Weights of a small model that answers yes/no questions on an image's attributes: 48-pixel images, 26.1 epochs.
Rows from block 5 of the fusion encoder of a small model that answers yes/no questions on an image's attributes, named by matrix and row number. Rows with one number within an expert belong to one neuron, the router's apart. Each number is 128 + 32 x the weight over its row's rms, rounded and kept within 0 to 255. All counts start at 0. Numbers have three digits each.
Before each expert's rows are labels from the 100 texts, of 14848, where the router gives the expert most weight on average: "tokens" is the input token at the peak. Only what is clearly more common there than usual is listed. The data: patchworks of several textures. In brackets: how many of the 100.
# router: slot weights (fusion_encoder.blocks.5.mlp.router.weight, 32x256), inputs 52-103
# up: expert up (fusion_encoder.blocks.5.mlp.up, 32x64x256), inputs 52-103
# down: expert down (fusion_encoder.blocks.5.mlp.down, 32x256x64, transposed), outputs 52-103

# expert 15
tokens: "woven" (24); "wood" (21); "crosshatched" (12); "scaly" (11)
router.15:126094103123136132076117095200111147091124121118139079073125080106179116093071187116158157099165161119072138080132117081105103126076110139125079109119145108
up.0:157128148155153129140128147106243107130145166240121130135128156153106084149142125119167212142107172151171166167130085143115127173115123120181159131134075154
down.0:215105150078130152100176122087192166067155093176141079094120145147147106162175100100138129088156148192129185110157156110137121147076099150142069074126166102
up.1:127121147107076163110073143141079156101150072091142093113172131153159158154118126167148081096145138109116109000130150109098146111092140142117109098122190100
down.1:077128129134146139144124166104129110156197133116129151127139106137108084122172102104102143131234136110173169116105094015128122102140122107140178194135079144
up.2:103127093104106141098146109147055152111134098116114124127122122119148185103116133150132056174145117130098092105169136097177176096174185119070111115082139096
down.2:058145098157149149165109170107121099124194178095106168134130100138083067151133106138117135094168132108175156146075113066124085100114152127144196191134100120
up.3:090141136135105156164175131122163096101165050126157141180090111143102148136151087075119113100096133108134201164120169149138172162180137169123146097125114190
down.3:152162128154091149097151167129136137109107086130118132169094111186145164142170103120128138135193141124134163056145143071138171159101098182118102077105215066
up.4:141136120114120116125049106168093141068145113094151081143139115166114084144123123129170106111128145115137136171064198142069114057143136193107102165122142142
down.4:132159159141113115132122152122110115116064115149154119172103174174125155119119130141144130145168155176141125150158162121091166147132093133074057074084154155
up.5:108197104144187086135170122117189133135113176178087176156088137139089149129179122107097137163126116121135103159111135133157157155099107161129150140145141150
down.5:160172190122074137110146145119154151095089119160114092142130165150130158147174066096138127108191160162129150092160173066136156160117087183103075081118168108
up.6:044143163143112157150086154103162109114104135122181128169150109155096096174143096057126148102121151118146176149085154137141137070097103174119134118190187139
down.6:161121167129098154107143131143148141113108107169135126131117092147114165147175084128093142144186132133115176098123134098146189121138068196114098043139206039
up.7:143204136137153098153145148128192097165132143147136168125126158122098160118124119119051158142109135160127127158090092139114130165153119120179217142169117153
down.7:193139200093107157109142129105162159105086132137153087081132131164129178158110114101134152118135142173104149149133133122116141126143094138097059074121133107
up.8:103174115147182135126150125121205159081113186157058175140132140147116108142147129058123087144116105081121131171101173125140146113082139126103135161128135158
down.8:142141160074118116116123134104133135061105116151107102095148174133111136138198081121131118092179156146150135107126116084100154183091106188108097093153171104
up.9:156162110142163151124151140139251140130094176211068148127106181131120109117157144069156165117133193139140162170141091127126116176086107121133150160104093136
down.9:069122116164133104154115102132104115165149188088154178159147110133108123116106147168108106180103094133131101136091140175130126069173149088094182194134099164
up.10:115148150171129141141070177124158159093136115160128124148157122172120098180123106057174178096120212111142188064094143129111098082062101183136122137169157147
down.10:146121173121085142099185153116155137109102068174126110123116139150127161138194106113119170083138140145144150074147102119136148169107097158153101040155193062
up.11:070142107185107099167195135123126159091140003133137156149113084134105164127130099138108130144082110115148123147092164152174100111125154125126142046168100158
down.11:126142096145130133063172164122134159133095083113061147157095128163153197145148128129105100161213122123101115065186157036139153108100114153075087124075183068
up.12:137184122100094127124115129144109176104086125120111073116200184121154175115132149170151060147150202103102062070151122091125135076082155145106116142095126115
down.12:059118108174132124149123186100130138138199142100128167139107114160100052140136093134145130134189151118151151125081103073125132088109144109151192191131079140

# expert 16
tokens: "blue" (46); "green" (16); "red" (16)
router.16:142160091181161136159159185062149131132163153168112133127142126153091112185146070127117147126026161070141140107155049166117136146094135143174153142128122191
up.0:178085136111126083134102080157072085140109137135122106139065174057108112116110166175082134140109077118134064145167107123132096130133134111153127152169138141
down.0:121142113144105071168114170069038115122147141153094144187102194150124127052135113206109140164117097096151089090134175169110087110088109158089183184102159128
up.1:171126133100105067175099075142099116157123113092105150166054160110121119095122176180091115162121095137135069159133146131121100113148119116136187143146130144
down.1:122098120151131085156120163057097165099116183118106139160122131143128143087105118228079132183115093117083083089193107141126089103151126190124129180080144166
up.2:144121070121119167108149158087169178121107164193101142043132108165167112159143103094150136108177173088132168079157101066117130175105127130125082127089133127
down.2:130122182118119205125089111135212131112147144117112114107146102118110090185103121002181122058078176111151164105130127160109096167118151096142132115143136144
up.3:126166092133105143138144149096163179092116150190090136131118143149207143152139096095139146104155173080126158090163103076159148175112115173083157106072127121
down.3:147092151112137175120105144130196138131159152096118116115131109121149098222147122009191127071056165114164173135127137182087139155120165101130106140163110139
up.4:135094187156085097133063106136077117124128102158142108158124127113121098088090157199099097138143108111099086119133124084141081106125129119097172074158143091
down.4:076197113120167077174156197039050151097117121123152113172101142189150162105189078216089129159153117131169103114138173103183151067105100198102116149096127179
up.5:134115183114117106121084087139109135136130091097139125172091160136169089116114181151097118131142109116104096138082172099163092132112115163100172119155161069
down.5:114107145154129129143113156055104144100126122157115107153068135147095155073136096209096113131152106079188087130142186114161088128157120142148162113132096153
up.6:140073127116123076126063076161101078161127133087133114157089155115145120071116144163088094162141088123119085156159145107128098121102161112106168142149176118
down.6:126134097127167024177140145087041156150096079133100143186129168125134174061156126187090132169144108139123114128112128129143074141104112141127126102108148151
up.7:173165123148083096166125085129105105178128072144132133135113166078078125099111144163093091162097095140115076159125133126141099125155140129174194118184124160
down.7:130169157200128090115112160163084129089093090145119156142096177166130174118101103239098112146151089128110077065122145150165086064121158177145155118118146166
up.8:156143167195109064141100102154075085137121084140156155096103163100060139108124145176091117166072089124091095178105142142129098120156100139180198139155113142
down.8:064178107169111108117161175134100134110150114190128145138174173132148135086119112165103091179090149085103057084123137116147081052141103211122151129118141118
up.9:132144135101103094132131097155080100167098125087104125199127192101100143086142151180103104146157092163121093139174104043146102107114173130109172193117156121
down.9:119177111121163090113144116121041106156103162110115109162141140128125180033075185218099116150144122158053090163130124109181125096120150139098172150090140129
up.10:091046194107115125104115135141124146107162065062169103098163102137137113131112106120144131110111105229174134169084170148162108114161123122190108124168083131
down.10:153131095117123064099146180095077096147097090170177162098098143112103143082142130186080133200111156137121104141189114152171083106106157140122140128142125172
up.11:126085086131169161137165154086154118152145135110108136089018105163187126144131133109145147109108158114152139114179118144088137138123118072130153169056114171
down.11:128149156136121205094108128137221157111145144127109140122170105130128098204071109017165118074118192124113181107105121138131118156135161127129115104149130086
up.12:141132104091111141095182124120152163154116103121113131128160144096021185125175110111144108117134153108085111155185109103167176168182188132184086173111137115
down.12:142094127101130152191079079098148106148119157117118071120118144158107119175130059047129132111085157166167153183128081175055128138128095106183129150141059137

# expert 31
tokens: "green" (53); "yellow" (27); "red" (12)
router.31:093074142167119146150141145072172067176196144166122177191103098162131054158122129113175129094150112065099156088191062096161119155113169097117180083110152178
up.0:136083125164098117078127139070078128079179158134098199086095088195164074104118117158144147140083097161142062106139125129159130139142140092130122106100099130
down.0:134107136161138134113138139157126120137145093092115077112045165151130140154087147152178074096143163108119184085186145120125096126105185188151161170064167142
up.1:099059184153091102130128112116103044127176115141157156113114083126108095112106101194095158124084036114133104104138098177147105121156128114129179031147130147
down.1:193103202112138159112158137081123084166133117158123150133044147133155136188143148112149096142096116174155090137136141152120125195084153099145129125109125157
up.2:096024169165087129160132125084132073160195138129159132150108084130165044131107116130125139099169075103115139107145084111134121138119139070103142035144128149
down.2:060121092151121131105100086161101147088150143072156132096193059136162134093114153160110138141178091132068086133094184067120102109117104134077098067142156093
up.3:129083188150074098169119100089114053158195105139179171120112111133124083101117106201118169139096020157141099146122107150167113138186128110112168089132118148
down.3:190099142111097122140145162106088094130149026134117142178017143134187127162120107134144088131130148156132143082180154184145138129067163102126180165099150128
up.4:177165175164177111161098137116094102098101063096164126123088159176094129168144081158080150168048109152171126164126143174083131101114099160177139133165127142
down.4:131141213203134132128148132104155100142138115098127148133063140161107142152093142096144090075155158103100205170137135130153128134088142226114111126134187092
up.5:140137105113161151115156107106111217069139098131093137122140095255154145169152129127143136139157085166167116132124151095194166143133159131083111127047090086
down.5:156072145122137170098125093095144140153199116081102111100103138118113081142136151141110095084143124113158090072152107129145111125097183089174199163111152149
up.6:168134118075123075121098102173029153116090123134115115137165199114120163066079147160132115115124113153139093168112178099140116070138140152123085148127100101
down.6:165144158098094141130156148043120160144131098133166138137091115160097126155123088076079081103092141092159205115165117231123113137140146112190157157069096147
up.7:114007149131072133149134112078136097146208108129182143111109074114174060130086122118133175115162067135102137107135109099143124120141135054117131034129118138
down.7:111121104125116114118086076178079116044176153072143114108192099135160098095106171143117141130144089123093117134067176071131087117135103151088091110188115105
up.8:149097199139063099141142123090108052156176100154177161110114104123101088105119092193099156132079050122145100135124133176148095125166104132148190056169112141
down.8:153116174144136129126131169105139085132151080115144128106074169124146149154142111105145119117090118115142148131149137167132132146101197149137169145102134121
up.9:179155163084140094111046080160059134126084155144118076105169188114098114097113195138140116153150157195127065176133145097086092112086130141132127194138105129
down.9:125151174075115145121150163035206147109127143131145086147101136129091170150172094069137115081081136117109121066126125222106163140069138144150130095116177146
up.10:162176132113159062097071120174031153127077125137133101132171163101095152085087158150124120147119168140145088152133149108103067082070118167140132182141127100
down.10:131156191124139111142166152112206150141088121163146146106129208130061158158192119091162113115057180131112162109163070178109137176133161095167111089095128139
up.11:148098183165090071165141107111107044168151118153147158111112134111104067091103110214105143148081031148133092141125116195148121143139115114147157087155124166
down.11:122100187106124138112111158108125109149164096110146152142072149134102112164129162140169116156125135137155130064173106210115092104161150133096178154084106127
up.12:152159157123166110151097130120102139114110103081131129132088137156106146139177093162058156165042093131161085150108149185101133120131121172190183086131124116
down.12:121162152180115126104110136085182139105084076083167175170122153139126147106116091138130068078143085122117154079200136124122098156084151152132143186083092074

# expert 19
tokens: "yellow" (68); "teal" (26)
router.19:138074118135075176164132102120146104135157085120185147143083092146160108177136108093112178097138067106128199117066159165121091136145043125146169058148203170
up.0:102119125168156113131100131147106093115139063108170126151162148161042108193113106171120125159000108067144134191091147196097113141125144186168118132148159189
down.0:150142145148148153144105154162146132114146096096140161123089088187066138191131114102138071111097173117121141111143152154132157073105152141158178162094095179
up.1:158104137105136158117167110115176118080136119163184135087124097092136134163098077101176162078125126138090172149086152171156152159174114120173101099175101192
down.1:114142188113123071179127167141118070130118103186147137122179147154140194128150174153087115137085147153140114198103155083158116093146092166099098041150103151
up.2:091161153125187130111077165125104185104121133100129113162124147166080101166123118131182127105098176104145116117135158123104130088113178182161090167102125157
down.2:120174129140143174113071153153084162101161127080125188141097151156133091106116137125108085141137117110153102140105096137129130137088097141145188179126091125
up.3:094124146146129098142091140131089130104145110072184098154127138137153124158117090151110163117076120135164141147102177162125115105128095214191127154155171145
down.3:146135135128154175136085155113189127151111131127151089156141122174117158168120145091173086117132150171113217144134121120119141156052114083133139179111102138
up.4:092185110153136131113123165126147151067136093106186100165141107166118103179106088138187134096161208078156152147128183109136126099100152196171081177127148125
down.4:102144132096095113140152129110151098106074168125118114103173155159121136132166121118140101168114124127128099101156089176135173156081106151069133104075139178
up.5:168147147099114124157165110115157085152116130151149124086112130098107161166132074119120166116168116127170172174063145153106122133173073124139125100193058186
down.5:167087135135106069121128048141132080158060192172147046134164113115162152077141149162145119158126124164097129163180103124139114143140104096142055036148125113
up.6:029129133142174098161082117130133131091143087092130111201138120161090092164112080125087109123046108143145131143116189164142134106092117195155094164131155142
down.6:104119150144155134128164152141149109151017139080126135153145150121117168158115127111104091066049167149076128121120068171076128084102195143117068130070108140
up.7:091111155153165102147073177158103114077121097082204071178138156160135118149156091122103145122067129156182124124098153164126125093131074193174154161134184107
down.7:149208182126168135153130165116175103109135118089137109129108097128096169202118114118124119111107129090126154125110169144111151134120219099190155177077101171
up.8:120103132126144118154036147110130129090104133113157071180160159120142120120122081144115159142054127094183147159129122194166137134120116190176090172180141169
down.8:124148149157126146089132107142155135114146069093163129094116127140083139144111109105127050142095131133154183093140109152103107099118142114140206146102124181
up.9:104156049085150110120133120136060137118112084112135142163065090123105173105131155194097116125153145069101078069186163132138143091107178150119147202130183115
down.9:140171142138115155063143129131169135111185051134160137134067093159137113155099138141149177114105145107161169105136090103095161187063146124135186118109111094
up.10:098111161186159135206122124126137147141174131102160106173150093148125116110142053182120158153000117155161117170087130201148101146130115136175148166148170183
down.10:185133178138104134165152171128110108146099097108103155160065105190066164157119150111126090146089095165045157078136153179123166110136154133142103115066168138
up.11:057082138125150139207103118091163127108173058101135126160132107124138089149142043141115153116069127156161142161118147190153118116127101177139082156212136148
down.11:113102195119156104148121098094104096168062149163137149119146123089064217091087203129139093125044105156151073209177178177121151058140128152111131141136160126
up.12:078087143149167118127069156107105142066133108045155089163117129174122090181128085116129119128079136117180137160077195184137139113125122192174104165111168159
down.12:132137173180164142139098160101201113166125108098161163125061104136082142130157147064147114132101187128189156141119122147124083116055116132151153160078112107

# expert 30
tokens: "purple" (32); "black" (19); "blue" (16); "yellow" (14)
router.30:113150110082188102146147112102120114105140104142087146169076184098026126133121088151142110145101110069133121118172143147148132155102188181153094182128133185
up.0:147127135136158063104111077171063114112113119070145116125092122103181126059053226160161097136163110150046093165148139055152104083112133092109121139088145084
down.0:129128130101123109164123101161098104152152107157154130120163149146106155099155056160110171116033145183185090134124144160162170216153088154157081119111172146
up.1:065104081088147115100127144142126089111145136157115157105102082160161160073159060128084141154054059141142117137129154190158150148137095161105083080114144141
down.1:107197097116139093132156194089154050132119122109148171162164083141151191101135143085093079150108139127095139195180134095145123056141173146129142111078160102
up.2:145097127129097090143132071187074133117106129156122109059125067100144186093115149154105120116152051149126101149048160142145122143166121131130120080149100122
down.2:138116124133090125134146184076073124162130125121177141147137079198140155140140146143110124159021137131135140148109130194195156121144137160098102047091147055
up.3:131059138093153103139130063159120116145165161136142170055083080111112141146138141147081145160118080147088139141098058173131144151161112099151116088172100163
down.3:094176118127106115080187186108146111102081079124116146146141114128157117148143185110164127139184111122062137121110129104128134101111177239148135136136133041
up.4:124200095154147098100114166148103137112082135084113137173117120142154161117072180115180100134146194099095096121195125096138095080070147143100124166083154112
down.4:113083130085176083158131103100144080156113166172153144089141190131099131071139072161113147113087113152157101190103108226111172119152114123149140188153109168
up.5:099161139120138168083159195099160140054168138186131149122104099140088173171127064107140099110114150098148180091161190182115154129119146192109090188134148138
down.5:146203115179164088114165132132167175166112121161091172187054085134111155178049164094160121122202147102131146091155102085113109090046151132115170115110132171
up.6:108191103176166091098119162176120115110076115102139118168149189122145122101120159149184094118174157140119124142176136090130122131113187102116153209089115124
down.6:177101145083102108116133113110161136092139147208107089042115167085062100098103060140161182109114147095192079132136130152139135169107096150142109131184102187
up.7:143036151094104178154159072110181112140174151147128151078118130115129119171147074089129142111144108128133156134109092126115174170158112121159105105180139152
down.7:125141104165152171108089107173144151104160152134105097085124105088175067165090174131168171123225142107143156080093144071073100124065082162126143106190134148
up.8:154167123150133089147153177144110154115130119137108162135138116154134159143117130148131152097011105118195128132147135142149087111116111171127191175089114123
down.8:115150104121071131110178131089123138134126126097120183168146156153084195097159173101095033218097083096115113142143152191135139143159170068113194110048105111
up.9:109083130118086138121136093135084125114159109085174138116111024139205126081091149148094147169162068126112124128080166138173151124166126105095084043100139121
down.9:113101126080118064089136129123075092113153094089116156108131115165151131058185113223096103155075100179146091117108140165138166139170107113102116109116116054
up.10:110214096160170083084116173146102142109112133070130127164109148132141122089090172165155115158137184115106082139171138105127095082078145133116148193074127117
down.10:182114165128121080164139115102126123086104114168143141133192146145081186080136099159117134098074124205162097167161090187127193169190053153172104121132110121
up.11:146120167117142160119138138086200128112199137127133156070126131126071156186141028092120115100143154114150178114137096159118171155164116147153100119159118168
down.11:146146103156176153146113116149223184124147195171059126117118115086147105183081143066192146134231129111098144106112094058077109119086069132121137124153130144
up.12:070094098121106123115164093166119141089094103068148139097122085145206149130103101146107196154074060115122084164085205153152141118160131130108109069087079144
down.12:125116126156130066136140152115110047127184094131172174156131101201134201110110130103100098199059116135099160201098083168199154077134159127131189101109140082

# expert 25
tokens: "white" (80)
router.25:122105198097076155146124167086140129146140124102150092146163154169097150159196060104110081095114142171190138163116176129106170121165127115137112130097130125
up.0:166112168124130093161060108138062127142143098093160099152112141117126094119088171167132120163123120146123065142136152142109095077111125114179147115177173111
down.0:179089173085085153149172098072155069171148179147114142134171189153127104164201091097163147111101109144178164111171114180109130197155135123157175146144171129
up.1:118076114106099090059092102173076113142096112120118136087110128104130143078101166160105131146145116143107079096173136111098097099127129088100137131118135054
down.1:147151113151158145104141108162126203096116135147120103113135093129188049113073179138166200111116142114117118145124084108130051173101129163129089152139081121
up.2:111113202156103141169065117130109094194150118093193121168132132095081099116124119129087099117099119155114090166167127167149115091160160115127139141169150194
down.2:067156157103112112198104130109147087122087158134113093217092168172072147135144091153123142115131127137168115131099132124092147123115083126104133124125151172
up.3:152135158155148085131058150118085098147164103126136126139096162106136099107085159159123146163073070135121094136143114162142080104132145105172183123152145114
down.3:171149145137086100126123103099153082116128175139080130145121203143101224163150079175089091182141055120163127113119120151118185119134121167115170109173168153
up.4:151109151117132060113082091157073125132173090104151130142105118098115107135069150188127102165108106104096068126122142158125097077146176136141177115169140121
down.4:176105151116105157161086109082160098151163162124145143147138089097050133163129060123106087119118090132152123121125132136138182138165088118136128107160220144
up.5:156056168103110115143101080123099100148159068131166118106117095134151105110107160166091109139098040180136085155124181179156103113142140100125147083102131128
down.5:179102175136115136101112134073155115162131158126114121114114170133071139157163078111142101092100122121152175113154109167084128160131148111205146152134134130
up.6:169061211095070126117096081122117122175114112120150102122128126138117141114148129130079074125128087195132118178139166100167151128156162090144127129110126049
down.6:074152134111127120134160075169074167091137120139145087134131144147141138096094130155095087142162078112108091189100174099111148112134121146084108100092095089
up.7:156079195075111081120119119122067117135175083108161104133126107129135125105099146204083071155125070152133088168108173150159097093139139123139147060155127132
down.7:148114183143165176103131188087126089149162121091153144117162147128118144181174098075127146079091107117183197078136116169125107184129110105155184169141148120
up.8:118139114152140106158124123131091070172157088094156196162051138079117153102086134150068145180110089082101098123131103144130121087175145085122196127122105109
down.8:091159137151131110130132142147092099169145139054145137202135166146047183120112068133076105161138119186121113137092139117118166069149117164138200168111136067
up.9:139092176089085104123103089147087091156149076122185098125142142123104105077119159170097080152108066184128094160110167154158129107152158113138129121143170084
down.9:169130178138084118105131165054172103167146145122111146099147185109032184160192045112146104110114134103167167105142100164129118181124113131161147118147214103
up.10:152101190109119098137087092124085097147160074123168107108123101140117097079127169150085084140127061153131070182114160149156074120131143101142140099145142094
down.10:142136190150101108106098125106137095147154157113119147115151167146030131179184066135148127089118130094177180083151074125101132141086102127185164153133160161
up.11:157108148120108063160094101156065089162135105110149124135094109105149102107097177184096121173084092113074072135121149150136093106123147120116146104142144127
down.11:150085174149097109123101121059145117182127154163172188123140178138086183130179135138109070138083127134163157134119089173100147152184057110152182069148147158
up.12:151122138135128076119086096117089078145160100104128177140100125111124108106102168195087119169091094137102098135130114146141091118159140141173212103147148115
down.12:141107183141080099144102139095137154178187102186184153122131167134121137157142058147081104187086158102148138134144125116135175128170075138175151111119198162

# expert 23
tokens: "grey" (100)
router.23:107098088086112170082142121169155130066109103149093096116169122156157123153156119088148179100161152174156188178067163096088176184122068172113084125117116100
up.0:156118165102160071162120093130093076181145145128129127148112182085092117090101128198090079165091105123123055192123104165130130108144175083167147185156119145
down.0:181158109147083112127171121102114147090112124128132152156154107132118128128190100116092146160132153073118119078094123083162148113134136135150117164114177124
up.1:156121149136149077151079116126073076168159141131146144141092172091075096089124146193091110165088094146138084179154107166126104097120139098173190156116148136
down.1:129161096119111099153141125097092150120144102101103153189101101191135093106087134134091100130149104103122137093075139095163145072148142114127131191100127170
up.2:168095166148120098119151115124103059178166082114173181125089106091109090075104172162050073185103075159082120138143118169162110094203144088137191111145135124
down.2:142148159139080114096147158066146097143105093173159179172103154188070213134182127118101092139075127151129137105173169144131160131126142148115099137080179149
up.3:155118155129141079161092097129077053184140116127140145148088157075084115094117131188075097175061091142120077161145124175115119106133150095176183159140133154
down.3:135132100141132152162134145129096178127177167090081144196200133168142137093124168156087115164160155127111116108098145132174091113135151075080138184109078154
up.4:101099155128165137121108134127129124114168093078193098131133119154139047161072068117147140116134119160149138218078148148133129121193151139169095147147108153
down.4:127151116156139103133119158123138121168064142150104129134093188084103178141127135140150087112115145090129127087171110154114126154082149149122145184125124182
up.5:142094146128121101147147123093092085170176094098164166154113110078120116077118155146058069161088044157116082181162147165152110053161169076133195144139115109
down.5:111168172138068129145162146092135060134101062139115156165107185176092213155174119140099116145087105155125114138177105171152168108132122113106122132076199120
up.6:090089169126150117127104120113114119130185087074192114124124103152128077148067061129126115136130115142150117197078156145131142111205145131166110155145132142
down.6:143145086156160087151108157107149107163072136170130140139065186133077150114129121126143090126091149086101145105174115148139149098079166139137116175113140171
up.7:136081082112072161069151110170149164101143086134121122107145059118180150103119159098162151107188140139085151084131111076119150147129132099085091085098160077
down.7:104109084122158134114119115151135197110160122123088146064134071096159051132104170129151148105142121101114129107094124098116073130102136113130147148171056121
up.8:081086168151165130185083123072117103163159156085156117166111105144105094168164088116109080128087129146156146156139124171148112112152130153153138152111169161
down.8:141121198143127095160159100091103056127140088162212145181085136125066141116133085153109107133123125165133106138141117152127172146169145123151111090145144136
up.9:149084147158111094105089174089080082167179060152146176162131125094080099094125140162098082155099068152138110139169139136144080078160172080167160135115155106
down.9:183139198095132131132166121109136079168109123108131162174117207168102181152158115106105113194146119150130114113180109165148160147140144076163152140080142145
up.10:153147174076147144109149108107151116143149162111154116108167146110086127155145113107130055103108102154136157197119166176125158122185150142167143158145097159
down.10:132131121151111119094143158156145107151149119131153113146121170200137181131128125147112136153126120108075143102157100146119123112142099160130130107087166099
up.11:146108156121139094141158100111089071169131079109156178157088133065089156094105149195073094156076040151113082156134135170115116108195138090128171125153111132
down.11:183097106135124133140135173125155117104143084111123159194095148193069195148153070120098081120086120168138123125195136185157115125182147181104136160080116147
up.12:129108160168151079142117130121103097171183076159157139145092118097122123090084137166098118171105088130121094150116080180169126115166180065187208116158097160
down.12:172175170131079142155148157043130086080160091150161151176122136183087203151171082104088119152101109096130121112149148114176192148169132149133082071094168127

# expert 8
tokens: "teal" (51); "purple" (48)
router.8:129146132118066135172086194048139143114109153136119111157148130204144156166190091113128150121134180099087168109076161120131130153096079171091133106133170112
up.0:121102163104152095143107102107080084167185094069149145136082102111134113113076117160069122149134072122153108158084114166144121089194153104166151157123161140
down.0:105118164141145116162164141083156086162141087121150077174117111164087205119098095144061101183112063134152116157165156194174161105140121088168146085152125128
up.1:117087134133147096141109128106096063168165096077156143134086128136102122090117153131081105177109099191159099195139117171133114077198163090199163165121153119
down.1:124122179147161118137146137132114083184103136121180121205112155139097141146122084193101104182108088136141089138196068174143194125149173106135098158116132128
up.2:123062170128143125118110110102104109135192071071176107129111085139146077129068088145112158143136114147140130174086137127135137092188114108174104114162164125
down.2:204117184131093143202141161089153074143101169137139081195107174123068173131192106132155131089097144094146123063194120144113166173134134139148126152127137200
up.3:118083142111175105140107080138067086196180105105164184171065123095102141067077144176112121164074095145104078172119102192115119102157159106165151142147132131
down.3:148150180128078102143106125098120054137148144101134121183097188173095192114122091173086098146114120162172109147181139171133177086105094108150111140117169151
up.4:122097127138183091149110091096078077175169136097133163168039137133147139114086157161088154172100086109086126151129106202137131111150115094184164149143137145
down.4:116137163152065086175131143101131112140092113131184098176125159120086143114116104125094112123087121170136087142139165215175160109141137114135207130156150168
up.5:105130094136119125223127142125107085140133076138100165203075140103141147094125124133122139160120097094116110115145133161151126065121135152106146132137198196
down.5:158179206164130114183115120088125033144105121157169142172092163145044143110136057145069108178113147125128137158147122132168172143158120140141158108110148118
up.6:139097114128125097109106067183089111154119120104131121129127144072134137052094190156101095148141119145055086153173148120166093122131157087098145117075138072
down.6:129143112144125192173093162091155194097196159138173160129174069159123058164152077086147201119119168159128157121090101117135073134101135132129145160163095148
up.7:158118113113159084147126105129088075184156075090129153113088104097108134105097142161084113193108103163124055154107143166132140089209134129128167182115136163
down.7:156127147154166103165170129114099141149135078089173132144105142136111163128085111148073105123093149083125099114199104180164141151146157166116164117086099175
up.8:136099141150144112147144107104098076157170054096142173141060144121147134126101148142111122180109103145112114117142059161133136113162159067149178160114120145
down.8:106169185135144104175140149080113093154117117128174160160091146153083204131164099167073096154112114119137127147166151166132187087160132184127131125106180153
up.9:127070114118075160119122103142140137109125147150140125090132088138181152110116153103139172102165144152066154103161108091104111171124098106084102098089157083
down.9:132110072130162147096137124152132207120191122108112125069123047103161074136093146108176152101118138112108142102121106130134072117122144115136162168149084123
up.10:155102135109153093155136101107087090161155080085152147151080108106094112110111157150087089184101080163171086179140127143118122072171142078173164155105111127
down.10:092098141157149116153155132045114080115104104122109173187067156141126141100155070203100109141129116116148138136201110162168127079121127172103123110142158155
up.11:147098115107077171129123135114146155116128155132130119102141093131179141135143150095153164102175167132111165081149095090082136167125102118100104109078152096
down.11:112109055123135160106132128155134202106151140108092147088143048102168100133087164110169146096118140133096138086086112130132072112096152109139137155128084133
up.12:148083109098086160122125139103140144118129143122123124089138086138173135131133149101152153104171155139090150078155106096076133155135107096087095102070136088
down.12:108110061130152171095119141171141218103163132100107139075153050103185075148089174090184166101121127112113118119104115139136068123090159123141145135146083119